config.toml
encoder_arch = "vit"
model = "segmentation model"
dataset = "simulated fluorescence microscopy of cells"
train_examples = 195000
image_size = 64
crop_scale_min = 1
horizontal_flip = false
color_jitter = 0.1
num_classes = 3
encoder_norm = "layernorm"
encoder_norm_position = "sandwich"
encoder_activation = "gelu"
encoder_mlp_ratio = 4
encoder_head_dim = 32
encoder_fused_qkv = true
encoder_bias = "qkv"
encoder_qk_norm = false
encoder_layer_scale_init = 0.1
encoder_parallel_block = false
encoder_inner_norm = false
encoder_drop_path = 0.1
encoder_patch_size = [8, 8]
encoder_conv_stem = false
encoder_layers = 12
encoder_width = 160
encoder_positions = "conv"
decoder_norm = "batchnorm"
decoder_activation = "silu"
decoder_widths = [48, 96, 144, 192]
decoder_blocks_per_level = 3
decoder_block = "basic"
decoder_attention = false
decoder_upsampling = "transposed_conv"
label_smoothing = 0.05
init = "xavier_uniform"
residual_init = "none"
optimizer = "soap"
beta2 = 0.99
lr = 0.002
beta1 = 0.95
shampoo_beta = 0.99
eps = 1e-08
precondition_frequency = 50
max_precond_dim = 1024
one_sided = false
adamw_lr_other_params = 0.00093
grad_clip = 5.0
ema_decay = 0.995
steps = 4800
batch_size = 64
epochs = 1.6
lr_schedule = "wsd"
decay_fraction = 0.4
final_lr_fraction = 0.05
warmup_steps = 240
weight_decay = 0.1
adamw_weight_decay_other_params = 0.05
Rows from block 8 of the encoder, named by matrix and row number. Rows with one number belong to one neuron. Each number is 500 + 40 x the weight over its row's rms, rounded and kept within 0 to 999. All counts start at 0. Numbers have three digits each. After the name is the row's rms in percent of the matrix's.
# fc1: MLP up (encoder.blocks.8.mlp.fc1.weight, 640x160), inputs 0-159
# fc2: MLP down (encoder.blocks.8.mlp.fc2.weight, 160x640, transposed), outputs 0-159
fc1.457 099:470508420564515508477488415496534520509467517556474584542445483492463531490460517520504530490460489562479458440570422448465502528497492522431542535464484457485567503509573477535523588531492505464551448489475444542485434560519465447537519530512471481536467502523452446486495579526540477505485513512487565464505432492489567397585487599554464510504468446538496498581492432545506460548489500474477499495430452460554489519537531531479513444485494548511528516506487434549492501554527489
fc2.457 099:467475466483507438499502561509486562542544466436505490426574522567475519566566542486440473555508469493536539462523535522484503490541474529519528487459573526502558515557436474512508506437463452523457507568526473494521506462417563481464509497616516579478531454505510461460459502488463414547463457467512485561484452558520474563463512429490543492513513430433524432448462556498500522477538532544513445472507569470484442486491448540489566528487531457544438489466483489503506501424502500
fc1.458 119:500467490550499482481541475458536454546503488484560526487446504433471472515427466499438495519391524559426532496585433574498509481477537553492443516443445492524500459629476556465523508489466527414508563473440494401494426488474490471469449516484475476491577481541485510463514522516540494485528491547443483463488487442521505488522473542494559544487538477593506569479484514527494456507513545493600493495435432523494531490521486501491459482530575521517548545508445512554519483538502526
fc2.458 125:437535473492465538507476478500512507496483478517498512483506538479484445461510521477480506486534452514446595527528501432479521494484513519511493399511503515547463505495473488527550467505433510430546561425540524522598504462486449554527537491483487460492527496488543465474477477467540489466477570567433530529574556561598477562522497454524487530468494557565437472462509525503416549556518586500457486508488504540490527476588546468558458482492555478441499591481520533438485566479475412
fc1.459 079:514488523512584583488565528466525490526465564539526498569578530470455481561521526482441470462539548494451509460490444525476474486521461585522443444537516561541478574515571547490500508450455538500459527448522498526412495540426494467555525573523482567465551444478559523427506485501555477557436458558527440414507432480510521501470514442504490458453513551494513458465535503538525477522449504542541568513536468478461533511466489500485478481467478476467504464470424521517501460471529438
fc2.459 080:522475503522478484511420437541482484446532504455494471391462444514482502492507498455508549476488473461472504520535510506613488483449513513475594514498558510583533476498493466476525526496505479462475468454445467522499438425544539573440410490458469501517508551529475449513518523500507546477486528475468518502557520528452533513516485513428511558530452524484513551479440503508436465526556520532555531537584492543491490472534515468371453470516489516533491446549528425543472570582544558
fc1.460 084:499510485580499533483507494507537463541456475576539496471633512550504494500481468475493507471583543471511429511537530521492526505482521536509492498564513458501500519516517484539561520480535560505514542454573527523565567456467527463510454497442506501552468500495495451485477527442527411530470521481458478597517434489536506503521527486514533506464450526535557524482490524486511445503471436490501458448435502482419487445531518431489541425618509461506472391621468490496500505482463536
fc2.460 088:523459487479493483575495502429480539442486519490515502494477475468495519556572552581552536525481504458562521531536529560503510515565469454482562459441540424525500535514491392467531524500448486496555508483502481473468497582513482463513523535564494517398450506530457508549481482449492428490483520445570523478467505443505516556527443464482546507492499452474540485495511472491528504450582523490480511515553531455519460463437559515475497463425428529432411584540527536487438504424533491
fc1.461 104:511513468482459510512500537541503431500511506468510489511472422502483469460458515489435494470484478458545504482496513480484517519516535513483477564503545559493544479468441552475494506510510498510461412520451584496535504488484499527479487575497521494445487579433466518466498535536559556516488517590554471491519485439428506485534591503478454574455449475536500509524525466409412465492585472532493592521524462531579539471445570421552503493422457434495575552532537563465503513504539485
fc2.461 103:525483471439508511567500514456456536480488452557512538557440583533472564500490550556554509550421546533500501570507516497502507457518462459482516521516535478482556529445484440397494543498466564568496519549525473502535478530474458518463496496470539520441557498578485521534522464449524417458546487471493452436502461511503497452478524480597467545504546529489508543519557493500525470465421540488539472543530521419487549551536418499425484472516526497447560482568503530499511543547420480
fc1.462 085:455477409495473526510487494512524448455435472568428529422558475534470536522579558467403472444466495475483567514500481470454499503551475507520488462499489552490519436511512534510509423492442528491546461490496528572439491509532525556530476559500492583508459564543491541514477501517527463579510483484511435523503455492398443422540516538506488506436554539496574560524502410485460416555472472512475515481482534440485556522511495521486538542471464511504499521489494583462513436525487497
fc2.462 078:521510542494455471444486451450550504569535440420525454539444531509524482515499530530517545527418495538506500542509533569447433425470460574496482511598474510474486589493463438555526542535531485500463480484465540519507557517437497468481499484472495485479490494449536489476533543482505452554463501536499494458500563546514518561489494452520510557592455501493508507541545531462599576529476451512541451510533516507405435522495569453492468445470481538562601524491484495512470559526525515
fc1.463 118:455518481580497468521548485507510532506565527527516434528511466499481554468536523521412500442543487467448568563484514482539479490506495490448474508526558465493434470526494542430520486548456518514555508562458427547487493523539506509461528559581548521425529580470503480513586531426457492531530449434537462535519472560500506495462433495443490494526423528395457473570452541471498535519466507563581430458491552483483528470528474486568566452490479447496460495503475502509517531511463488
fc2.463 103:516507455495537505542544525473476523502529496474500476499499424493521513576472556550489467522457515419489565485509586473570474548501506447507489510571489538446491502423482509493443524547499517492541492547516522484547471498530509517543486495493466505536494419468556423498467446568544510466489504602510425476477523499543495464433467518574517579456440488535445459532488487495585524475425429572443495447514510515457539484485483456514507566502500531445437549516439519551548412515486429
fc1.464 091:519590527488465445513583492483526503517539508513523454498522508578461510487492610478451521474511483453534460567501498483586546485530549531423489542544516490506517441557539504590533576493450480523526393567442554543566562488510503477537425513492508561521493534465465433460562558536476486496496522566532510514501529405523526523518515495459488513504451461533477518527476523478556494516442532517511471520477542524420478456454468424428526485459482458476492503506504451503468526453472442
fc2.464 104:472535475484505554485548484489513451528518459535450486520542532490480513476522411530533536471515551517503505495451495516517572404560437512494509463492526493486483529497561459549483413517481529449589536506528428478447416432565411469478583467469481503494535420592482471513429443503470491438515518486552409484558481521502461512542515498530466438549496528486491531523458500439502509499482493435527568546519510563495543501505549515526469474574424511516528563487526499423522520482507539
fc1.465 100:523549422499516458503444455560506496438478466511540522475476502396515545505452552479485533515472537530483545431505519504448490422565488517511434516450502540536572474519575527551503414489487535551570448546497490559503402499461509454480450554525497437479453526466495466440469483546527535460497448471469503530511529553480617483532503474506471474467426548480568503548496513495485553441503521531566466481524531541546451573501516445454521512483468504480525499440580520478526468534509533
fc2.465 105:565425509519414491551459489512523514490563527461520547542427470533474528490489530489522521453517530465477503415428518509524534490472551513475544428529487497493446490483575502528536544432536422505537498468501474482508544454492547580495475504512553531474455539528552494519550542393507586535564525483477553467458475522440530502454472510469524505536530472519546478503459428571527506541497493441474468518482464497470462537456494610456552543594478490521461461504471501501586511462565474
fc1.466 114:503477511525489488480492567511513584500460434530481533559476594558384470508518557531565547442506527421476497523536499503517519532464540515454536503492495436499477459531496481561539535493489441505409517543460480494523474566470492483463482494523431464448528527474548462510591559528523484488531508549443476532492493525496501495503525526523483586478556455526520459496473539474511461523409540548514492530521439512460537472453508568473545417518613537526540517534509498544533507532439414
fc2.466 145:487512513541503543527423458535553553517562487514472553484428497509474425575571532506554557561460492418490523526530461523449557467450491617470608508527515444462513545490542513544532483508556421546562492556502541490543480509445528540492459518548440406434479490488531461556479520486495557486508534542506424497475467544484486489516473505501489504461492532512533562499527541467499508517471538504569548528484479568476517526525490578446456453527480520571543494523513497556536537471484472
fc1.467 078:414459487504520477566476502545541469521502543538520506464529525490523424505512532449450542463477519534500464453504443444559527482547535524489493465443419446571579489501464465452468502532484564515442450462483502533506528474486496471501535479464514527562539556576534469466559497474514485453516465529478521534502497438485546448492516467504532487483508542462510433516514561454412454472486509458441472394438499513522540404515538454519454431505520514525560561523402514577508466536529559
fc2.467 080:521550528462438444460568493506535524440472489486523491489472507501475469534452463563541515483524524511481471569538543520436419491486498489490572520578528460395447501474557549518481529554520464456542479499474548553531494465548511474511474482579392465545416514504518509493454479525550473412494505502472566410484507530515449489474581526437504508594527504509534534454506506490477530524541511454493521586537480460486444485490421512466536525491467589531446446555510504489520482521530495
fc1.468 101:589455510515495461505526517483550573448511427507503490437512455505461469478533516461541383519511495492551558498487485551494517555502548538493542498491512439483489463564476552439551508541437450502513527565421513479538461465535472538478477496478586503503494520483531462486577502575557508528530587471466485524508552479522579505456499503538549515462491512535529474488515557603438530559474494441513495463524514435483531422525514484451555462557438478532528509551492589552488481473507462
fc2.468 106:562500483514525577530446472404506445492481464509537496495529412472557457414533477535488491543422517454514590454544465409524538491490516556589479538466527512492518502506484558490449506471524524505479458519539499515578479485510529462480502509585570496476542507494515472505487506503512541438515501557438492434472455497527546499500501443574489490465455527489513536490518478527508535532559539525503511532468514465535591548485539460554492455475537537558496475481495539445476633494409453
fc1.469 093:483453483589505462502498503480585534559477529478578488397527515519564507443525464524515494528484518520513469460578433481499486515417517523471547398500465431500513506519547475533470503489439498441458477478500542437595574533478497492455525528458545495540532490480484496555430535468422482496516501501538458498457507477459505461456525542482539520485552483498573471471571525493500470494511387463438498559468472483460482398490551530516565505520528514572475541498495454454512504499560494
fc2.469 097:492594509501445494494543501571516455414512513497471503580462498506480428415497518455465418432569494500524483464434482476447573530440476421469475622438495529456462493445463484526479523504499489466514523497475470523485551460544476517424506521511475527449496541443513576501497433462502533468489501429552503493512479461557564467504473509510498434518520490464586562515455480445515564565523512491512508523513479466501529529410466466459489503490480482495494526541525584466526487536494569
fc1.470 090:580515479511573525462536480471463456557530554485541519448483561583434466461517477507557505559465525486550441465454522460502539532465530427561545584507489446555534457485564485468485597487516505504510499480503489554532486545500527481546438511423443481505534527547452519438529511474534484510555496508453485479536500575496560471473512457521409512499537520502467408517495472543502540589459582543537516492475513533457524506460549498476542458557481544506529531482448439518470515462436541
fc2.470 103:553472473558454461501525520540525550438557512475518497549514414501462542566543521531527540510546495455388538484543532539473477548530480481507461532533517484523447566527472542507429549556491523509560460486518491496450523466521526513509486529555490519470545488501486439515460502522489483538537488518556483561528509461490536501463494486460544505462430397493489574491502500391445548527533513468484457515511471487525367455456458580449581512535539479530501522567469510561429526541525493
fc1.471 080:516489512476458486576558552517526431484517540499468457449488507514461462532598440461471529544456463520472502453558489513539485438561502541447465461525522602515519520510519437454488515469521516507474546502463522459462463466500540524500437548581604497516612545510482551510492435578447468532534503530501471470481507560570529504538523535587486497548453532516544516503467529505506499467550472537522483487501488465523490404526470446457559487450476480503570574455523533470555500449470490
fc2.471 082:500553460482460471465534518585482516520495449490493480519491456509541519553502574478462617518551482459476436541468452490520539512458521500487471507458496501475503522478510576470428532526483476503489514546496444488486614507516542436532476493470467480484532476448563522564501484488474526503456439567565552593521495480465479578463475449465534508479558507428522493514489559428552549535425555494477532515529520551470471533475545491553524504523481529514440419587512473469525421497564547
fc1.472 109:461486457548462501482482455500486501493527503593570572471466511449596505499533520516529496548510503495557566461512469538429563470452477497482533473462435560458516565525505530460438463473469574523501495506491420503517461566463453385470509492493427448478501486586529512487546432483447501487589490503478485498452476578495511496517518475527520516484552476492497535538464440509484472463529488511499547482513555579538511481468471462535506505588445506487554470427506574503542430517567481
fc2.472 099:493532496526569563485572539449576496499495484517525491524517500505474505485529545491493487545540586503537469493464566490462579470519536458533533542445596484482502514570493532506421537466571483487550486509471440488483493449417474455498505524569475443508492528501549444478503491535423558453473438541493438590520515510535542513550450522573541478505492419457549463526416538407468512478550471434497496525504460530554503558476518450576487555480481524485487443491494463507488496441500501
fc1.473 105:540460449478473524466550557476521489483487432524428443554553503535483533540543534490597496574490421499473499530481522448533504492489512517526526535488376492481557480509591435465517519553472491482495532568533479492480522501500499526576444521525533538427554449538493420501539498503476432481549492429489561497538470412467541522439459467452500531498565511562547514578488508478531516545434484463515512501481532435509513538494547529527536414499437458530509483520453482562503455496491498
fc2.473 120:488516513467484511535480546452567539523561446504492419491508488513485449521500494501515421464394532487468532474465447478480555431545536534510557491507547512588497429472505490517443475491561575492531520526477445462528505466463533520388516459555555464519517524462563480491500473472477452543557521574494414484537539493485529539480511509552509496519493530520478470468501526526552581472544456555527541553556490507514545499511512380452449464476521438536419484473496458544438546502508486
fc1.474 089:505477441496485497527477495536513461455471481493543493476482479472449483592496481518444511478592515486518445480489566510469478510490468425470431476482448638483479458500473542485543491487407490516549500519550577522430565394455482518499432444584500500515449569492532490557533495490520501485495474517515439483494487552523500510440417589454499469545536520448552491540480482520444456565495476455491500509499523495511476470532471454473525559454491485549560558506426557514514510438481518
fc2.474 090:488493513485490509477515407512484445487418550518495458465517532525513521389539571530546477510365451548537538553512481527528469486532494515444588516550493401484486496472501461479455468530566523505584491514498520504508453545507519561529480565441541433505562466383561521486464483552486468500461538521504433575533502479489423530527520480563417523509480485454530479492518503487496498511488533514477507460486554468537501469490462541589489501469468494494440467488484558469538498540507515
fc1.475 083:509510515526551518496510553468508471450501520509512476395515492572454537381528581512447490452484492500480511507521437499468488483495561469474507530492529498527528482518527443527523536516477494451502506484569532524593474523513551485483451521528481473506516465538505532461507452533543442554482500575493522497529475445519398546529544517548523539507485560546494416476465474495435433447462511520476446575437535508476509482535523450468570520479559467428447480431528402537439555479441548
fc2.475 087:532471455551441470468473485510439462551539451435562491558484539510463521547423465539509515621486487508565469517459520513470497519539480496465475471502453508473496484583496508523525532526505485554624518525503543499482575528492520415494548477487500538502489488508536511493461508500503593559530524495489505527542524532509542454539440442553498502471539538530464538459472537477540530498422505471584457479493498511531449582452486513561582461474505564532440513573440541501583487529449500
fc1.476 137:499522580542561567457475477503549464538440532543518486461495490478481490535484430529483500482497516476496480518501507545546566497478488572473454538516521517395470540462470455465533528472475528559429467467489426491512548477575521486497577489489628455516421526494498480549531444535441486490463430449582472523542571522447525489538514455488464517477517489517460480407499499525529520423507529505528563486567501501498483540519470473532521549503595426468486535474514530423486494451535482
fc2.476 109:489558429471443552518572538472510495414538480504557525514530538461488469450504468484523518535502468518589518425524454457531501510544514530471514461561513482504474516501527485529528502519511478552491457483520504504520466496494433472500517454534483510516461457572470514493535624527534505571480473474401474528440405447504528549485484434498526515420465515510514463505466561532541535503591499486588514542509581479541542486490488468410539410472490439513457518542503463503500542438439505
fc1.477 084:477468452438473516486465497529517558565530456444458503578474453472482579542453554580455548519535522558463466486493518498478512540481576491538588517506529417501481498538513473466499493419566455502473444507519481526444466409572502505472489542493512513482474463452478502536485546489519516442570442493534555472470471520542551437523508480498452459529479458497451522539492526526516533527529539583459509508492530442440496517445471495444557449519547473455551514542554533541394559512495440
fc2.477 087:481485491521492548497486512476569453499481551554574529403490553508576492443465462500564512501519547485520475422522496511532470427474411448442514523487474485494513491475486486556468457524433498567503494457474485469528474560466437474548471496516521511534437479467520479462512523454472449522514497480450454484484550515546460524479466529562517510502562523467485499523488442470521435497498472413589528449502528544628535519602529534509419527525425440448507461467505443486501435490525473
fc1.478 103:486526538542470538517491516501547487481456534462428575490507552472470501413514515494433479393519520502519510572473565479452542480515439459496490551525497550499521525494487486529453494475532483501515588496494547458503457493503505390518464539455535584548483468432449523510551515472438486472451496425451458524552410493571500453474529552472490501524515472539474445555545484468516527507603525436518508495556543549556517473490466528543534471510599450472446476559482456477472513531493502
fc2.478 112:458436546388565503456477461578572511528558450528513496492506487463515514557468509491505492543480441582446484523529378539499440496457498511544475454570493490514500468467469461438576520432565459552557550502487520536446554562512478563499536475526463457502468536560515523482512526511511522505480550529521556497466505583432504510446496547505492477536476572555498499498524480555465547522429473573424490510535467472549465501485503491472430517490465513450505466486505505453475533448460467
fc1.479 096:541548488538547502565466476545473465546511486427514503487445568516493468491485474546450560566479522539469495552515489484551447506526485517447482481507492489579469483520497587454449502561551516449431437551410452464546497525463573507533481464478516451564490522489522474443564560503502526442488524502463376476455438485548473439487518501468446505493466466543491497466559588561458523494497517521540465532513570548457533432444497538495521455462518540523525501487424522480546519519555506
fc2.479 102:489552479487440486439526497474622442594463520490542509519530555495484515500523515472461471513623541484515509448531474502531560445540523497542440555540474491502551513493524483528484471505491464524529482529509523543550419499456444385546498527482515485490543403480537521486515441497494458508415499556538534545483527564480446492457471516522502478495492519486519477554532419488512511530503583537528540440405520438490450496555461485466442483473465501463515445419517440472510522498498479
fc1.480 083:483439482517533487483521406450439526571513563515482507516513579480497463463430496462486464522481491441490556516492482517561555480500435553533553427490534524512465508575519486511442554478583418463504405467479487427548556487510532545464541543526403517510495447524481444527546522526511479501529488490487524393466474490541481587458492522531525558485478506507487456475540453570473483517454555516490451534509607531501474501504560487455545468499455494506529535457470523480487499561492446
fc2.480 092:495469626529512456473553506502488497471511497467538472419533495532498556509551448537511503519449526535469448532533524498544441550532533493450445538512450430493500533454524554433477478547477535459486558565488498525479453595464566534568449442494497480546483489475499486521518450522517468540502528469592478558502480523481450489515566458496495551487456489517555407530457464473505504428530529550478478492430500508487497500517447540470490456478521512486512531489451569546537495427547633
fc1.481 086:536461476453544553466476473463605521488448494531534521540436523553474563492563497548510541487451541428521470536543509457490497478583509510545473565501486444504586486446471526421501424476452556521487500524487515458501495485544505400522496502466518520551481509560517542528539500513480606470510469480378547500509520494492456528512484505501525523477490568545509554541491535467462505517560482491500478511499525595370478507493470411523500474512534429505504490517577526499525474492504467
fc2.481 084:522517474489456561514542488572484493532458522553564464375506508491486518420537583494519479451528581481496509452476496509496506469480478554521507517476566527552428507543490540454486529484515448534521429482556522458553607479525598517524447518481538502447480487454493497507507574549449470501522565485535474469512480517413488562553471511536523498454505445458487583402505525540507433513532487458531567520468483502510466430504528447511461460473456489492462502508478428533510526527453471
fc1.482 087:525468552498542547546500487494448507547542524521491451496469530426474387517485505469505457519516487540483505464506590504555470590550536486470529462463529431487475447473539471492421516453480527523568474507514540433487500507547469495474368562514504478503526490512507527476539507482430498482551470536492521571420477424535470485480466488519483473514568514551530529556515476424559481406547401537422557507498489484471559486496489480480471478500483485495556427466488533446506522480458536
fc2.482 093:552536491495492517477441471491548494480361470465512516482511458580476477482498433482456488427562459553543471506478535505505508500489468487471501499487488498439512523488413529435451464538458464466526443424449456483611506505560577532539501462466481569540492483497492467530454521541473543508491532523543526478453501522533393451528478490455516509443524474516529453527482495489499467485521598484455570440539532563444471492439484517509487530542467500467540523464460521450498424418525460
fc1.483 080:472486554470496589555567500547465503614483490506519509497499506534456522489470438472524485482508567465480428481499560501483548517541528564472478535550536551542459479501499465451532395520442531569442541557503433475503507462461481531471500533553504523479444478492517456566506519432420517436459508565439525493557541438533534549528535513507523526501454551493492503504549474436448485498497471428475491511467510534491483442568432465496567534533512508479480435489484426524414550498536475
fc2.483 079:533446398591521438504463503465506435442501518504533561544519450464482453495568563561514521492439507526505505503497517484530444504506461469581553505493541448555478525546488558510396545506601487432520435467510502495499416522501512439505456484480585518518531520526484502486458451563528420476475489506505405514485413526469546546430521524532523503486501491481447565477507510476488544511531530546490473438499481481499503437528480512523434415506534509504480590529502490508518539480490475
fc1.484 092:473513513630501514576523438524487526504436453510514489451500539515542550459543568536442422509577562540471515461533500470514498530500451547522523530604508510476455493515506514540412522439490487485460542461517478445519526470456464495493477542508518481531491487490487469526523488534535502473555499489498469438628450569484450473539514485506406500455512561518458505478558548477468487500529504509458501577475473452526511571485465448493517527530449423534442527498546499498444455420456533
fc2.484 088:515427462486499478414498521513450395495536450479510507470537449498512554424493529573470501532511547455541470621499471454483499530470512512456447540505475479534463554463508535518547487553564490514511479489415532498472538553454585569481502462525591473515476474466476503438437496497494486526504479547511387519438513432472514528502498498529526509508536470489524499480556510575505519471462493538489528494507432503517472459443542553512518470433580520441495519585455545430489533501545492
fc1.485 092:488507395502464512585508462502586461542556485497522453451482491484430496473433523520531484479467487530527530527490517522431402567489499483436500408497437542498439531446512580508526464536575515513543558478493532433515493532460453517481569573455520437510482558463517512441537543520518452449465458531493505493486455540502555451494483546505496472479437451507511437564508467518521423526466562490495419463477490536523474507519536551495528417473544517452465525533522504486549543554505518
fc2.485 097:557502581505479523501506498470472559472514530542436522531523491455525538524474469518576546486534597579525466397471494471490506497495496463521471525558531512450373554471511536539530554535530469486551446500479430527511439459493512503528466440524458495508564489540586531510502463450502454505537481505436510533521482537518426457452512466533478441496482474473475445470493554513513499459456590486497476524497552466488480553559521459543445529514499409498461523516484415582532519551500556
fc1.486 088:488553529481543566506509543526528510408458514527492553473404457508470522431537577577461540548470584535493577445489432477477503520562444520483506562520542502419545545530460449536437527497512534455445392539554526508458454575510440436534511501483516499523490500512512531456467425449540434482492516473419513488539537535492500452482537466463451505529534442518473518524487528552470502468460522502506489548511532510535416495472491549456520543489494504476539511493541482429466537509533464
fc2.486 090:396440430555488557557461550465462513553531511492466486480487581509501492464461461416535451483526488470455529480468523500503629455569446486482491457519497519549497485574564474484496436468568504578550523508488516450544492523456488475438481495479528548492488540458514523524545464486454566534450451430569443492498515460547480528529517532496532498497539549508477481510516463475483521480573483488481527508518583510494479484473522424511504428396485471490497519472571453511471514466505589
fc1.487 084:467550422529540507524456544483450511480504510488523457565561443558476533504494419479537529504513552497519475510385553502560508406463476530508461546486582475484536518461598497500521539510536486523412490511521469437454435443432500475479460466507488508434493537477431527550484452515467460474502507498492527508452516517535471515452542472485510488420507464494554470529517522405503512523516482510449606454456527545433512493526530477501505510521478493467602420536477431504451459525509517
fc2.487 086:550427508435475511473565467463399503514463570500452495463520563455492532563483564545486551495495468508544496501548485467448492555485559471534573480532440514545444454478544522463491523525498474476504487490495555576455445552493485470464489549504541477535447588451500491461497563514488520547472541566468543546519516439494516441488539490477454520437490495500489476493548416559553473510483534487482495424513527457540493525535538518476518466479542513589441591463490466467451582471530429
fc1.488 130:544524449499515532505381399546529491505578541419534505599490521500463435500529494511464493494508463569487553502498450541573450522447485490486476500464466429514517574560475561479509457524511451533510459567508522465509547510523517500480522506489492509560515450507560517505571467510482544439452495520504561522498509572525531470443496535484538473455576405449490482533578460555522525426487561457456481498493505513503543495491453480461462555478492463476523474513593563514507502468558470
fc2.488 124:465503527452480509546473479526481436568436471482459512448534523538506493515397572514485559506541529520499441481498504532478459437494501481492462474484493500509521430526492462459446461487472529493477507475387520477509525542548519468514464555524540507483470528495451568512463483424534540523513476490542535461520535514450561526507533485472496467534566614555418541509479563480517510489501518459559555469497437558477569507523486473580483447458433616500485499502490399515445453543453496
fc1.489 111:555481494468522452463499458541485497561442509463446485486485461541480480534510515436561579463531530517533580520474460480574516450506537533513530481480508473576495426491482527495461487497514493496559496496457528426469477441412616526489441517489617503546514570439486449463555534522516483506543479543518486578521442520488500431564548494460511527513466504564540586486487523483470504490488522458491477531441478517529509511507456554413558455466498497551473481511488506396538535489453520
fc2.489 123:500534528544486514518509470533507503453447513515517462442580591461593461427485530487517486541563490451476535445486477460548495501499511468406485463472484581483509548462491522474400512504480507477487483455574476478530563448474529504483538513519542521505494466473524508527473551491447530576453473518517446530483519528458480539502529546487501468547501511499508516459469509495432515494467517580494622461490499437531511577496479417560531537563472494429508457556408493521423507432554516
fc1.490 090:519524438468438546479437493495539536454532450430579504467542496483481545506490504488495509519516474434506459506547478524536550480484519507455551501612479503577524460495419488548528495468479531510502508480508541407536510509560443486486506467481544456497521448450496527530542487523460488504524503548550414488528581462472542559508517532566493492490528554452461548536458491550496512552418510422452545440506395508464520447500564508498446440562460521493483484505564422556494486435468516
fc2.490 087:418498432440533525509500557509406511505497478521480500563593533550465484501555499560488435452409484530468435566518496430592501541484456532550458523511432461474502468514425414465458456525565439427445508574481487544470500481455495491515487476496523463500464445498480448564542465473506480516511566475537477553507504475497499487399517527457470531522456489520488520535536527509551471492507421496484525493532462491492512535512483485470542543536568532535450560450531505575511545478513528
fc1.491 132:505509504505561548503511460562520520528484532482480438480481442505564474551462510477451540493501454537417466470475425505538510434466473460520491497523481539555495530383543488514567528528556446488467496534441541566509516462525501503472482524506488407453458550534578487553570586514460466550463542493510475444515498494504510564498535526523537458416534377558560432485477512552492486489572495459501442524494497525472444514502480459475468506533521513497485508484480540616478519493530451
fc2.491 141:494490530489461484402497455441498506440443557550483574541522573472447487408509479607517543500518513469519489551541560534494489468530507506503532478475461437535539494595457442534474511491484473492559463459510565496512469550469467478536429476484455524575562471469475543443514506536543465465532513471477508563520494540566523391510498524463508536512531492429453480522561482445527503534522538519450509438504575485558494515518468509492493467446480447530560524493509465401498467559502471
fc1.492 076:529518499501519429507521519531549453505426500487469470473416424519454528558584521548520527523456554396467577502493462501469513472492522499526573506532485509549454518536473510554574538492458486457561472485452566520490547406508459518465461497509473479488405489477468509548476572528501514474483446491486520479503499502509506450521476505481448491490501556469533506611532445490446527529393500458475488600508491455519509549481510619492487468477470485508505579482561536489531506510449518
fc2.492 088:482403484544546535559514503543556536482475467506516492534481474435486471567518498517589544504437525531426501476520510487486491561441508514545593587389499432528506485470555470487623554419485480520518502482544451487517429575560553476482519473533498479513493491437511512503452497463471491518464502492458459473504549484522491535514554492498522440573512466465559545434489523455476543509493466489506528447498448580505504477489479452494568454513511515510456425512493562487551547530486469
fc1.493 086:524536522508577521529536463536489462578478525471556572481520541539537474487437579511543509435525531525554464513567535451490529484507638511452439525513520447492459505438498517549455513529425461434615563516479555500550525497481517506397421526516508526436501478493510541484534517503512423530528505469490457497507476548493481485519540541470439535455519535572532473515495454469484501491517512449460530456522511438545509511475474476520525463468474450472460459537436568495447466491505562
fc2.493 088:543482465532446465557521540502468453468466513554445435540532543460545466493471492585599513516501454500497473530460453454503544545516418443492504571487497535561449563465476390463429435452499453506467534445590498482473555475506459483516496506502490531578565540522499510520479514476468448494514479538556501581464527476438477504476451499526569544452506446494481512546453564540495473518456540560498532533423477531497465513461497465467532462509451555502500551472456497553471556525532492
fc1.494 092:478538432526450487515449480546517433473474441534501495547514517597482472417503479476430513490477490509518501543596486460425475465507428578503461526449537535540482485501526408502550514542458453458432472584506385540473434508541469470510504493509490499567515510407456540500482500478513547515477507539410492468466523490500506487554537534517458507449543486395481498492483504459458499512499471477548535531484518560509527491513527425518481516512536508496539508533609414526492537491513502
fc2.494 100:521445528434482533487512511533485601509503501488483425483525538424478509519503552419505512542476500493494533472462546490574441445536489451548546471507478507466494514593446523490499577446487504524517523504485542436532560539485442521465477504490426490439429465532490437445425547492557493505495592468510504407490482475508535495524536460477517468563518548521462532503529465495504531567476471472562482506581551476541560509496524571554473486535499497409516609451525508521490508481470458
fc1.495 089:462427545526567445534542585475542434463555454504495469520520432470495542542586530576536472574504531468482504476493516487473476485567500540486509516512525508479440503477544511474472446500461585511530463421470509568520535514554594484523449494493468483555535480446441488464430487537460537600470446465608451541465519511491533531553491544518475501553484411494506490505520484508485485512521466486531533486526507459546482422494475473535498496479603434462534468484462537517481496460468520
fc2.495 090:428475455507393476454566450481476525488539433487466395522571472535400562546539477514446499478529515521437501532529483532519539502491461470474500498470483567444579509512455494492558575510473477547478543554510499524499563539550512415423554538566471504515445498494501572603521503481499521486535494518500486465590518554435462492429458517514520537526500508487519464501418524484477566515483566537528524445508463485475475527483510487486516546498509523509457544550534463446532538498493479
fc1.496 088:464496554549541519478558483468460554527449534460548470444519489468398457538571488493439505544482456538414491488500465472575556473531555554466447485473490548478473508482488489595446520570462515486487515576430470481474546471522504446575488532477565441533486521426488531467471514494508461553466512433482446462496463473480527586493475503489541505474530521496540525546512438483484501583515447474544544440564464485484468503528526492472537501557504506575514506433564520531421513516551504
fc2.496 085:516517523432564441495469558455511527506530509542451492487527435543550477553558530566520516564589509478500477552457463456496414464513425490458498532575521435501518401517547453554562574470483464471469512412466559531529495475489485528509524557461510530507526520505473556468485441502483428509508503525549514444549526488451515450518537477474468519463480495435525451505513549531479434473558523533498566481509518525425558537519550497496466553500511414490438539522524582481515497478490559
fc1.497 096:502515589579442501449470493527511502499538514524508518421477437441566506561458508513554522448492467469546439472544499497488513572474431482457461400535485477433490520463504515572497532513464544543484525499528487548565535442550495440543491458534564486535462448530517530550504446478523544497505446527575454478425531468498512535542496467542487494495504531497473503516480504466527473464495442452479579495492411492490478449561440424497537504519560474496579433533497505416543568469515510
fc2.497 090:583513457493482528502499553542560570442443405464490466490530549565435526449486509460519483506430512523439498471460540448551435520500511447511504604443535520488451414494546468510492546548483431552473451484431528467466495488488527466455499553459558573536465457479508481503447537538577549547485494610529439531494515469445499526463470515500434502520538463501458480524468540510484520532524504452497516491489534499531447439515545478521549481470478459502484463508469532537514470503494610